Weights of a small segmentation model.
Model: 48-pixel images, norm batchnorm, depths [2, 2, 3, 2].
Training: soap at rate 0.0022, 12000 steps, held-out accuracy 96%.
Data: trained on rendered rooms with furniture, 72500 training examples.
Rows from block 5 of a small segmentation model, named by matrix and row number. Each number is 128 + 24 x the weight over its row's rms, rounded and kept within 0 to 255. All counts start at 0. Numbers have three digits each.
After each channel's rows are labels from the 100 images, of 14976, where the channel reaches its highest value: "lies over" is the class under the peak; "strongest on" is what is common among them. Only what is clearly more common there than usual is listed. The data: rendered rooms with furniture. In brackets: how many of the 100, against the usual share in percent.
# conv: 3x3 conv (model.blocks.5.conv.weight, 384x384x3x3, each kernel summed), inputs 192-255

conv.283:089072125152070101160142131097153125090105121105105114139158090132119092126155114129129129115094132130174104080132133134143127122127130140136096127163143144129146085172115083131107146127129077
lies over: trophy (44 vs 0.4)
strongest on: trophy (91 vs 15.2); largest object: trophy (57 vs 6.9)

conv.201:100090126128080129133117126083142143108042117134113105068141153094141109077071092142087119155131161127158115059099170158110079129175138072121149104137135131119154133115129085091075129082138136
lies over: chair (31 vs 0.4); robot (26 vs 0.6)
strongest on: chair (63 vs 15.3); robot (45 vs 15.3); largest object: chair (35 vs 6); largest object: robot (33 vs 7.7)

conv.20:134101116127120112119136150112108123100112119123118123127117133133128111124152133144145116104130123113123132083108104134158154152104152104119144186120131106134179144154111092159100140155123099
lies over: window (40 vs 0.6)
strongest on: count: four (38 vs 18.4)

conv.358:170151110117130158126121118109129083174152100094111119124119140116127113173142123163128109144150118183143096117071117097146128139162140109089071098130103156110159115103115135145110122106161135
lies over: door (56 vs 0.7)
strongest on: door (83 vs 40.3)

conv.289:111137145128096117120129146120143158171142118103115124110119092127181173130074119118081140145127143083135151166120122094099130111118072138096083137108089164140149148173099131090128105114116109
lies over: umbrella (48 vs 0.4)
strongest on: umbrella (99 vs 15.4); count: four (47 vs 18.4); largest object: umbrella (45 vs 6.1)

conv.300:126098145152121121118160118109168123101107115103107108132136143159099129071138091161154145117127132144131140093103105077136101108130119169148092125141104117150080135123118148132107100133182130
lies over: robot (30 vs 0.6)
strongest on: robot (63 vs 15.3); count: four (56 vs 18.4); flower (44 vs 15.4); largest object: robot (26 vs 7.7)

conv.276:151136147141100131155120128135180132125143126123116122094130112128101125102116158106082103123133143187127136104091088122147137152144101110167155108135138076120157164110154135121121134144124139
lies over: sofa (45 vs 0.8)
strongest on: sofa (90 vs 15.2); largest object: sofa (75 vs 8.8); count: four (39 vs 18.4)

conv.44:102117107169108128145087161102117124140126140139132203112146144142153138166109127119119120120131082127115130119072140117078117103135129135086111212105120108175171150153122106127147139117116105
lies over: arch (51 vs 0.7)
strongest on: arch (100 vs 15); largest object: arch (94 vs 8.6)

conv.240:079127102106124103132094121147101115177129124107117118139090162142112153100118178125111138129118138141114134149068105098169105117111102151138131132137125161127128116191108120113067139119148138
lies over: floor (97 vs 38.9)
strongest on: umbrella (100 vs 15.4); largest object: umbrella (79 vs 6.1)

conv.41:144120101130077065184121125127094128147103140122106167129144154082167152124123144129160160117085119121098100118149148107147084102156096157154096098106194099104098126132148119103133125101164129
lies over: ceiling (66 vs 15.2)
strongest on: window (94 vs 59.7); door (75 vs 40.3)

conv.206:107128143122145120135088152117133088142153096088135112178126140144158131135129148112123130109141114111100122169142109121173127126126125161150135113136093134095106127153133126118118121092162122
lies over: ceiling (38 vs 15.2)
strongest on: dog (59 vs 15); largest object: dog (38 vs 5.7)

conv.136:155138120125140122148117123115122143146107106136104106135165131124165122104093127146161120141132128121159110139111089155130161127119085088137129120117158150124164132104128133124140120154171129
lies over: door (73 vs 0.7)
strongest on: door (99 vs 40.3)

conv.4:145138149099136102144088121137097139118141120126155141117137127130124100148121138120092133126129125117165114100067147122136130115140081140124119137126102154167155122159070114089091130111099128
lies over: chair (57 vs 0.4)
strongest on: chair (77 vs 15.3); largest object: chair (50 vs 6)

conv.360:123083222148124140134079125123153107178129154129132125112143148154125148120115100128118091122151099123110103168169139062155107117091129192145083114137113100100127104114130147117101110108094136
lies over: barrel (48 vs 0.9)
strongest on: barrel (57 vs 15.2); largest object: barrel (48 vs 9.6)

conv.248:137157113112084103112140140089182120114100139116125114143111115140099085137178164094124129161148130167106113111116123124097155121120101141161116093128138142108073083170108145134117098108105150
lies over: sofa (83 vs 0.8)
strongest on: sofa (88 vs 15.2); largest object: sofa (76 vs 8.8)

conv.302:053132144130165135122149144112123135128093119119113134104116097139124149147160121133117088135092059133141147093133101118104142147182109138086120104085145114091154102147109141117126165121125132
lies over: barrel (33 vs 0.9)
strongest on: barrel (62 vs 15.2); ladder (53 vs 15.3); largest object: barrel (27 vs 9.6)

conv.82:127114151144141137123122156099137080130142154112107123167131118138114113079116117096109171089114131111158158145126119116177170116099101144141199109160143108105174097137096129092144140135126127
lies over: wall (75 vs 38.9); window (25 vs 0.6)
strongest on: window (93 vs 59.7)

conv.311:166160131122154126135121136128123120138114191156102138128173172125140104130107097117121159125120116111126087140115142124134134148151159109126100139139178121113109148118148104080103117114124112
lies over: door (26 vs 0.7)
strongest on: door (72 vs 40.3); arch (44 vs 15); largest object: arch (43 vs 8.6)

conv.223:101156119098071136132138111136149093136137134141128113109153117129105105129115140099169130125115110161145126118128110140105125146154160141113147126149121093148153098128099136104114115124136115
lies over: floor (100 vs 38.9)
strongest on: flower (55 vs 15.4); arch (46 vs 15); largest object: arch (38 vs 8.6); largest object: flower (29 vs 4.8)

conv.15:144104094109107121125118158110106138139134116125131098110105121093108130118097051136118124150166174123112141119137066127115120144092077147104110114146148127118125105128120141084108090124102150
lies over: flower (49 vs 0.2)
strongest on: flower (100 vs 15.4); count: four (41 vs 18.4); largest object: flower (33 vs 4.8)

conv.237:117115083140134120155107131117141127102151139113104182106143129146117144147150165105147107108124096149066157144128097077135117164130143081155129140149131148178108124157112113103141118101160152
lies over: dog (52 vs 0.4)
strongest on: dog (63 vs 15); count: four (42 vs 18.4); sofa (35 vs 15.2); largest object: dog (35 vs 5.7)

conv.22:113094113143067129111122155103116129114138164123080117148149114082099106157145136147163141141127140106141153119135107148162132071098123153153125113154103074138101172089145118073105125108119133
lies over: robot (63 vs 0.6)
strongest on: robot (78 vs 15.3); largest object: robot (63 vs 7.7)

conv.261:110145130134113136124113109113074126150136116091161118146137104162122087127098090106128117123142126119129102132104106115127131137091099123109092133115124139160148130132067115112083107107104139
lies over: floor (100 vs 38.9)
strongest on: arch (82 vs 15); largest object: arch (53 vs 8.6)

conv.202:107141064102094154126107096102152129135137104112141135117111108105126147091120168083154113076071126115111142172116088080131100103168087148111152101113069157130115083126097132087120107113124089
lies over: sofa (42 vs 0.8)
strongest on: sofa (64 vs 15.2); largest object: sofa (42 vs 8.8); count: four (38 vs 18.4); umbrella (36 vs 15.4)

conv.75:117119103143153091134137126087156121114104133098117116139148138159096118127138113077162118132112134120128118130132132147058182155130137114126151108094093109123112123102093097123103131120137107
lies over: ceiling (84 vs 15.2)
strongest on: window (95 vs 59.7)

conv.297:134145118157162121118115149113094134106097157096105165103132129156145123169136112111144127107118125102163105110114106126142142126116125127147102134129114152127121121121156125091153108134122121
lies over: dog (25 vs 0.4)
strongest on: count: four (55 vs 18.4); dog (45 vs 15); sofa (41 vs 15.2); umbrella (40 vs 15.4)

conv.77:117113134137111097141113116137151129122098139109128103133110111109143088073128119104137119133164155148148151133144174145082102133099121101106104161136128133139110112102149116097098114100139106
lies over: wall (94 vs 38.9)
strongest on: umbrella (62 vs 15.4); count: four (40 vs 18.4)

conv.1:116122145114139148110109119127128097132105107082152120113142072126132126135134119130103101176134148137164127124181136090147187094136161146108118095141132119137100149161162129104173126137164115
lies over: chair (48 vs 0.4)
strongest on: chair (56 vs 15.3); robot (35 vs 15.3); largest object: chair (34 vs 6); largest object: barrel (26 vs 9.6)

conv.371:140127084124117159125132175115089120126182111138089169098153144116132096181115129112118109101140114131064123127138093147101126113116084112046129130088111206132135144082064083140150112137128130
lies over: robot (39 vs 0.6)
strongest on: robot (65 vs 15.3); largest object: robot (55 vs 7.7); arch (36 vs 15); largest object: arch (30 vs 8.6)

conv.185:103104098120113087104080128108115128116161111125113143109102120121114157102102125089153126118091142129112115122147134115192120128086100144096116116132101140171135115102073121108115139134145130
lies over: table (35 vs 0.3)
strongest on: table (60 vs 15.5); chair (52 vs 15.3); largest object: table (41 vs 5.7); largest object: chair (38 vs 6)

conv.316:095161124160127102144080136125102116106150135176141116106144104102197161086149143106151122166144161144138162151071084112102115135131112148076109127097133117121150141080109149095074175111090136
lies over: table (59 vs 0.3); umbrella (34 vs 0.4)
strongest on: table (68 vs 15.5); largest object: table (51 vs 5.7); umbrella (39 vs 15.4)

conv.250:106143100147133141098117141112138156105095154145116122153188149132095096070121115135118136073165128118148166141132133117139116134120130113142092097134115133125113137140136151112164131182125171
lies over: wall (72 vs 38.9)
strongest on: chair (49 vs 15.3)

conv.294:126127155146112145106146118120104103148083100149159087149099101154143154117143168109124063140140152133121132083127139060108120135123093103169105114143138167121146134049135132094117118115135108
lies over: robot (100 vs 0.6)
strongest on: robot (100 vs 15.3); largest object: robot (75 vs 7.7)

conv.114:155114128115076110146149108099135154152071105124147136083113104106129117120132129089143145113125102134175131085147155121168146101123133122173081153134129113180115125119145099112127131123141091
lies over: floor (94 vs 38.9)
strongest on: arch (53 vs 15); count: three (42 vs 20.9); largest object: arch (38 vs 8.6)

conv.379:135109119133111091148151115152134103110103131135108115120105114188145136115125114087128128094128131142148146137124127137130097094147098105179122132135127085116145149068123109145165125106173123
lies over: sofa (82 vs 0.8)
strongest on: sofa (96 vs 15.2); largest object: sofa (94 vs 8.8)

conv.55:115132117130126115145136152126131107136098123146131114102156114130132151098081130072085144118156111124110115161184125124131111061073151103197127123124097143188142061132121111124130115114101110
lies over: trophy (51 vs 0.4)
strongest on: trophy (76 vs 15.2); largest object: trophy (60 vs 6.9); count: four (43 vs 18.4)

conv.186:112113111131123122140102146110118129123139130134148132108125080109147096113152117140158122118132152123134103141165119200106098154165149109161172098124171175116123115121159150144101131144138115
lies over: barrel (32 vs 0.9)
strongest on: barrel (50 vs 15.2); robot (45 vs 15.3); largest object: barrel (39 vs 9.6); largest object: robot (29 vs 7.7)

conv.246:136111124147143104119141097126101107128135120139123130118127113152172160133163135095114104141151120121110075118144083127127094132072121150112128141150127159088119139099141113110127071152120130
lies over: door (33 vs 0.7)
strongest on: door (75 vs 40.3); ladder (47 vs 15.3)

conv.334:087109105164127139141127131146102132148175177128129163145145123142115111143107113126150115101146100125098083135100116118136131115122099150135119163143129135153162132088112113106133157171133167
lies over: door (25 vs 0.7)
strongest on: count: four (45 vs 18.4); flower (35 vs 15.4)

conv.63:128125117156110115158148139135153123065150138121139144161150126145128113127112134126113118131153170100099099143164118104112119190118145152131142106130130076162139116162163095099170146108115104
lies over: trophy (37 vs 0.4)
strongest on: trophy (50 vs 15.2); count: four (46 vs 18.4); largest object: trophy (29 vs 6.9)

conv.344:118095139141134126123093119115139115087103113088117107091115111153128123090170128120142114161122115151130126090149144095132143126162126103076131139145114153174114097114109100116121127129133121
lies over: robot (38 vs 0.6)
strongest on: robot (85 vs 15.3); largest object: robot (62 vs 7.7); count: four (43 vs 18.4)

conv.343:159099147157176094117128163111085138153116103133137137096134155113115124133119097144148142163123083126137114082115106088121121158143148103114120090116143160157140143150114087139136115129122122
lies over: sofa (64 vs 0.8)
strongest on: sofa (69 vs 15.2); largest object: sofa (45 vs 8.8); count: four (42 vs 18.4)

conv.336:104137109147080125145096132115127086135141126146110127145121085120145100144158134116122130141105125133132151082161119116149132095152159179175087092137153145131090094092125138137099091124116167
lies over: dog (45 vs 0.4)
strongest on: dog (86 vs 15); largest object: dog (39 vs 5.7)

conv.381:118097123101125089130099149121126131107134115155090112105130108087141122140155146108144137139111103159134133142102132098151153109124124123162139098110127115148114142152115111131139115143137124
lies over: barrel (35 vs 0.9)
strongest on: barrel (53 vs 15.2); largest object: barrel (47 vs 9.6); arch (35 vs 15)

conv.109:103112153160136102127116174105101117094118142153109129100133076142149106116123162144173075137100150131167127124088124097080125141092123067106144125163083142147145149113131139078099110137155157
lies over: barrel (84 vs 0.9)
strongest on: barrel (98 vs 15.2); largest object: barrel (60 vs 9.6)

conv.189:113149098132130126119157116128138103093136127100132169150176134131132092152156165116105115092132121129075120167179125130104120130144101115049114116125154144121105137094113131115135114135123133
lies over: dog (38 vs 0.4)
strongest on: robot (60 vs 15.3); largest object: robot (54 vs 7.7); dog (51 vs 15); largest object: dog (30 vs 5.7)

conv.272:075148122134125168123144160090129128148106112132104136120153128092144133104101126169108124137113147173116089147142159082110155100137124121089139089118146119110185137154168165098125105164132091
lies over: chair (71 vs 0.4)
strongest on: chair (100 vs 15.3); largest object: chair (45 vs 6)

conv.291:112134095136157143128123143116110136129131104147117177123113105141128135129128139128112133177160141133118138114124134085108107098154098192090141096121128144151087107122108130126129131097156116
lies over: robot (31 vs 0.6)
strongest on: robot (98 vs 15.3); largest object: robot (86 vs 7.7)

conv.165:105103147125111118102122126100153088134132125146138119157144164126109181133145107120112118151099092126148136102141081126134102149123104138129097157145122162153157119170109097113110128153077082
lies over: wall (75 vs 38.9)
strongest on: door (70 vs 40.3)

conv.375:118118115093150148149105140155139108100144169096138119106093122128088116102140111140140133163114147126138118141125132112132177116131134162099119180151123097129132102149137141119148060106102090
lies over: window (31 vs 0.6)
strongest on: lamp (43 vs 15.1)

conv.205:116131109078112116136119093124138119120109113087140127145125136119156122147138128122130076095132045136165116065094109121103151138156114120085138110095129117087146102145144148158103145116165110
lies over: flower (67 vs 0.2)
strongest on: flower (87 vs 15.4); count: four (49 vs 18.4); largest object: flower (46 vs 4.8)

conv.142:101100145119137148130107120120139145087134117118148072085109146137124118107103169128112150123122107150125093133063119125141165153145113146174116131133147106152151091127091153104091112099108105
lies over: umbrella (36 vs 0.4)
strongest on: umbrella (52 vs 15.4); lamp (50 vs 15.1); largest object: umbrella (38 vs 6.1); largest object: lamp (35 vs 6.1)

conv.123:110119150088126116089129091115129138127118144087131142088116154103155099111086143118173132159130085127147090075115102079173122141112136091051109119162102091157128099173089140125094105123130144
lies over: chair (98 vs 0.4)
strongest on: chair (100 vs 15.3); largest object: chair (68 vs 6)

conv.268:151128100135120111145162146127130152188132123126107131114125097131097121139075121152102131097167145152097102158149103145151157084069144160150092134073093127164071148133142153133127160091125148
lies over: arch (39 vs 0.7)
strongest on: arch (70 vs 15); largest object: arch (55 vs 8.6); barrel (35 vs 15.2)

conv.168:077099140153109107163113089132185110076094139111153144106137118118112139141112115120093095169159120137166103103130108122140110090137148083157118118163154148107118119164118138110123159116112121
lies over: floor (67 vs 38.9)
strongest on: chair (41 vs 15.3)

conv.366:136106094129142124122127093111138117145095158140145116117110143110128111127148130110151092123091145162119114124136129069151115157131084126138133121093112135142147117096120139083097099147141143
lies over: lamp (41 vs 0.3)
strongest on: lamp (89 vs 15.1); count: four (55 vs 18.4); flower (37 vs 15.4); largest object: lamp (37 vs 6.1)

conv.31:069116156139142133149094137108136135131126128095120093097124139110149093118176102128166103105125157089119129098137133153122111114137098146128124103134121144146139135126139115138115106133132139
lies over: trophy (66 vs 0.4)
strongest on: trophy (96 vs 15.2); largest object: trophy (71 vs 6.9)

conv.18:103122104119131158120135139095111135151131096128113117090113133074115132113123135109149153144147116125125110162114129131138078142116068141057108094109114112116131145112135151124112144163138061
lies over: dog (44 vs 0.4)
strongest on: dog (53 vs 15); sofa (40 vs 15.2); largest object: sofa (36 vs 8.8); largest object: dog (34 vs 5.7)

conv.195:142089112100111122128115106124130109162168102122084144110117141122106152166119136125165149128130122126117094112192137172168091085149158100160144118103146093124143122077107116113120123142123124
lies over: floor (85 vs 38.9)
strongest on: arch (34 vs 15)

conv.132:097099124147130132147130120070151068106134146081110101133107141160136120118113121126121109116134100152105104137123125094110101159157088102089080128128144164139117142096099128115112100134141095
lies over: table (45 vs 0.3); dog (37 vs 0.4)
strongest on: table (67 vs 15.5); dog (44 vs 15); count: four (40 vs 18.4); largest object: table (33 vs 5.7)

conv.351:129160124140125109109101145094172101143132146152098128095122101154087147163181158148117107111132128100113175095119087165109145134139143114132153182130115140139152163134104104111143118095145113
lies over: barrel (100 vs 0.9)
strongest on: barrel (100 vs 15.2); largest object: barrel (98 vs 9.6)

conv.234:108124150144116119108183143148146125092123140111156139090145103097168139116083124113102053143151127167098137126137098104114137081132144161094178146152182090134111132152103114106119073104126117
lies over: barrel (36 vs 0.9)
strongest on: barrel (48 vs 15.2); largest object: barrel (47 vs 9.6)

conv.162:105087192156135139116144123128118113081065144149096081102134127141111104087130106101093138161125108111131109096124133109149150127135131121138105109153105118151087131132122135092126110187182092
lies over: robot (37 vs 0.6)
strongest on: robot (50 vs 15.3); chair (39 vs 15.3); largest object: robot (36 vs 7.7)

conv.28:140132146090119113126133092116116102111155133144134130136134120154123137122139175146112063121096108098089137174127144111125133119072141105191132099132120156117105150109133132113135137128137144
lies over: table (43 vs 0.3)
strongest on: table (88 vs 15.5); largest object: table (58 vs 5.7); count: four (40 vs 18.4)

conv.347:115113119135137135117145112095119159137099141128136098116108134127104088127129149125138097143091103161146101137153118126139124121119111127208152135125132098114116108147094140157095155125196117
lies over: barrel (92 vs 0.9)
strongest on: barrel (92 vs 15.2); largest object: barrel (67 vs 9.6)

conv.173:152093121141110116141115103121103142106091099118136143110202139125115126129135130106165136116094114098130093112114115132143112123149162102131158106139160113124118108082096132125105117120123128
lies over: ceiling (34 vs 15.2)
strongest on: door (93 vs 40.3)

conv.357:119071157152111093142117161118170110113145166115103123118130153121179123125153130110088136119127105213166118146098167126139111138149128134118141099099117115152118165121132099108076143138132110
lies over: floor (98 vs 38.9)
strongest on: chair (80 vs 15.3); largest object: chair (44 vs 6)

conv.352:119119054127085144146163160144152138100122117157115121096151109096134157102119132123110135143108083129124098124164118146122096161094133132126125124174113147144109102117110118109117086131103086
lies over: window (96 vs 0.6)
strongest on: window (100 vs 59.7)

conv.21:138142124112148133144176100106118116125124125148109112124116111128104140115160105121131142115144129114101179128103129114121159127114121163126143139133152116116129122151128144095088178157150130
lies over: robot (47 vs 0.6)
strongest on: robot (76 vs 15.3); largest object: robot (55 vs 7.7)

conv.304:108148142121116103127148140124116147155132106083130152119112153119169156155145151107114158155105127118167123140128113100107111093168139110131118144100106119084143123156140154116148152139151136
lies over: sofa (47 vs 0.8)
strongest on: sofa (93 vs 15.2); largest object: sofa (84 vs 8.8)

conv.363:164144104159090111154155122125097122139127122143116135118120063137102149118134080162083098106102145127124114121129138096134084146152136156111084131157145111079116095124119141096095121105137120
lies over: ceiling (85 vs 15.2)
strongest on: window (97 vs 59.7)

conv.182:105115148127139127121154157103121129126110119161127127104061138099146140090102110082128123148131132086129138143072116153087109164137099169141112128142148152143146166109123112107116134123084137
lies over: flower (35 vs 0.2)
strongest on: flower (97 vs 15.4); largest object: flower (31 vs 4.8)

conv.138:119133144153136108134095130121111102149147169153138094139138102159166103146111136082139113108137099165133116136092173102174143097124123117118158140118089115115091135143096119109148136131095127
lies over: wall (84 vs 38.9)
strongest on: flower (43 vs 15.4)

conv.12:110107126128147085136114090149129115115119140125128115075123129141082080157078162100131127128142161103113061117101140073125115145118110153141176157107144115115132144148134129132092158114150108
lies over: table (29 vs 0.3); umbrella (27 vs 0.4)
strongest on: count: four (48 vs 18.4); umbrella (47 vs 15.4); table (39 vs 15.5); largest object: umbrella (25 vs 6.1)

conv.208:156127133125092116123134130119140155139138092140119138113116123123134131120148107154098146120100162090105161121125143097131114114097148086127118124105141105148137149143122126150141145144139149
lies over: umbrella (73 vs 0.4)
strongest on: umbrella (95 vs 15.4); largest object: umbrella (35 vs 6.1)

conv.342:123090113108123113145123119112130136116113104090128096137127135140138134144102142116131105101108143117166116113152114142084127117081144117121158090092094135122117079111091092152116138098107118
lies over: floor (95 vs 38.9)
strongest on: sofa (42 vs 15.2)

conv.78:134151078118121126124139090132104132122100113107114126166117164105143112133121123120103113116113140082177115156155097103125124148118139131147126133114154157095134154134110129092144107074153123
lies over: door (44 vs 0.7)
strongest on: door (77 vs 40.3)

conv.171:121149142124121158119111085099104140103078099147163155117132134120140125118134100114107143127142179106126176099119145147110102134144093093151107153125176128131161153101139130082158145113135140
lies over: ceiling (73 vs 15.2)
strongest on: window (92 vs 59.7)

conv.169:083137123111115129159098166119123140106121132142093130131111100160165109112130175101130137142148159131128103113080116110101097120111114120133175134088120112114135128109094175108103116120123133
lies over: umbrella (77 vs 0.4)
strongest on: umbrella (80 vs 15.4); largest object: umbrella (50 vs 6.1); count: four (47 vs 18.4)

conv.121:135128151131127122134104117154120138136119085107140119152049128150114143111109192119096143125110090110139134134133139134135160139119127124122128143191155089150137106137123145156142138095137149
lies over: wall (64 vs 38.9); ceiling (36 vs 15.2)
strongest on: window (100 vs 59.7)

conv.53:128103108107087119120124079134161069145079116125105149098134107143157106163092109131145158116114101109090109081126153112156165120139157139095140145137117100112134154117078109109082149106155108
lies over: dog (70 vs 0.4)
strongest on: dog (92 vs 15); largest object: dog (28 vs 5.7)

conv.117:149119135142108084177132135109132099123111123108142107125138131115151124138135157109071103152121126126092168116175120141116112149154108101118088117123138123138164125097133135102115115130123135
lies over: trophy (74 vs 0.4)
strongest on: trophy (88 vs 15.2); largest object: trophy (74 vs 6.9)

conv.194:097099106106162103118165149094107118129120112160142147156150154143143126120155144103088140145116170108119115130131117144150130138133127183158153099091105129143089097120138111135128134088124123
lies over: robot (39 vs 0.6)
strongest on: robot (50 vs 15.3); largest object: robot (42 vs 7.7); sofa (35 vs 15.2)

conv.172:103117154100131097150108114133126151159136166113097150109131142120118062134113111192135149147104146138154105135091145103125125117141150105126111157109119124135109100156113126095088120122201126
lies over: floor (79 vs 38.9)
strongest on: flower (61 vs 15.4); count: four (46 vs 18.4); lamp (33 vs 15.1); largest object: flower (25 vs 4.8)

conv.266:104123155115071177150121111138155146130097106088146143176129147122157129136144108112148129120156156120134156096115115119114121124126099126113143135144151101126175131137123119110109143114112141
lies over: robot (49 vs 0.6)
strongest on: robot (64 vs 15.3); largest object: robot (51 vs 7.7)

conv.149:123143072113135138138120129120139158124124127115110153113116126129142156110126142137141076088140116165156123061150122122107127103100108114105111129132150125139141132144101123077084152129141119
lies over: sofa (93 vs 0.8)
strongest on: sofa (100 vs 15.2); largest object: sofa (88 vs 8.8)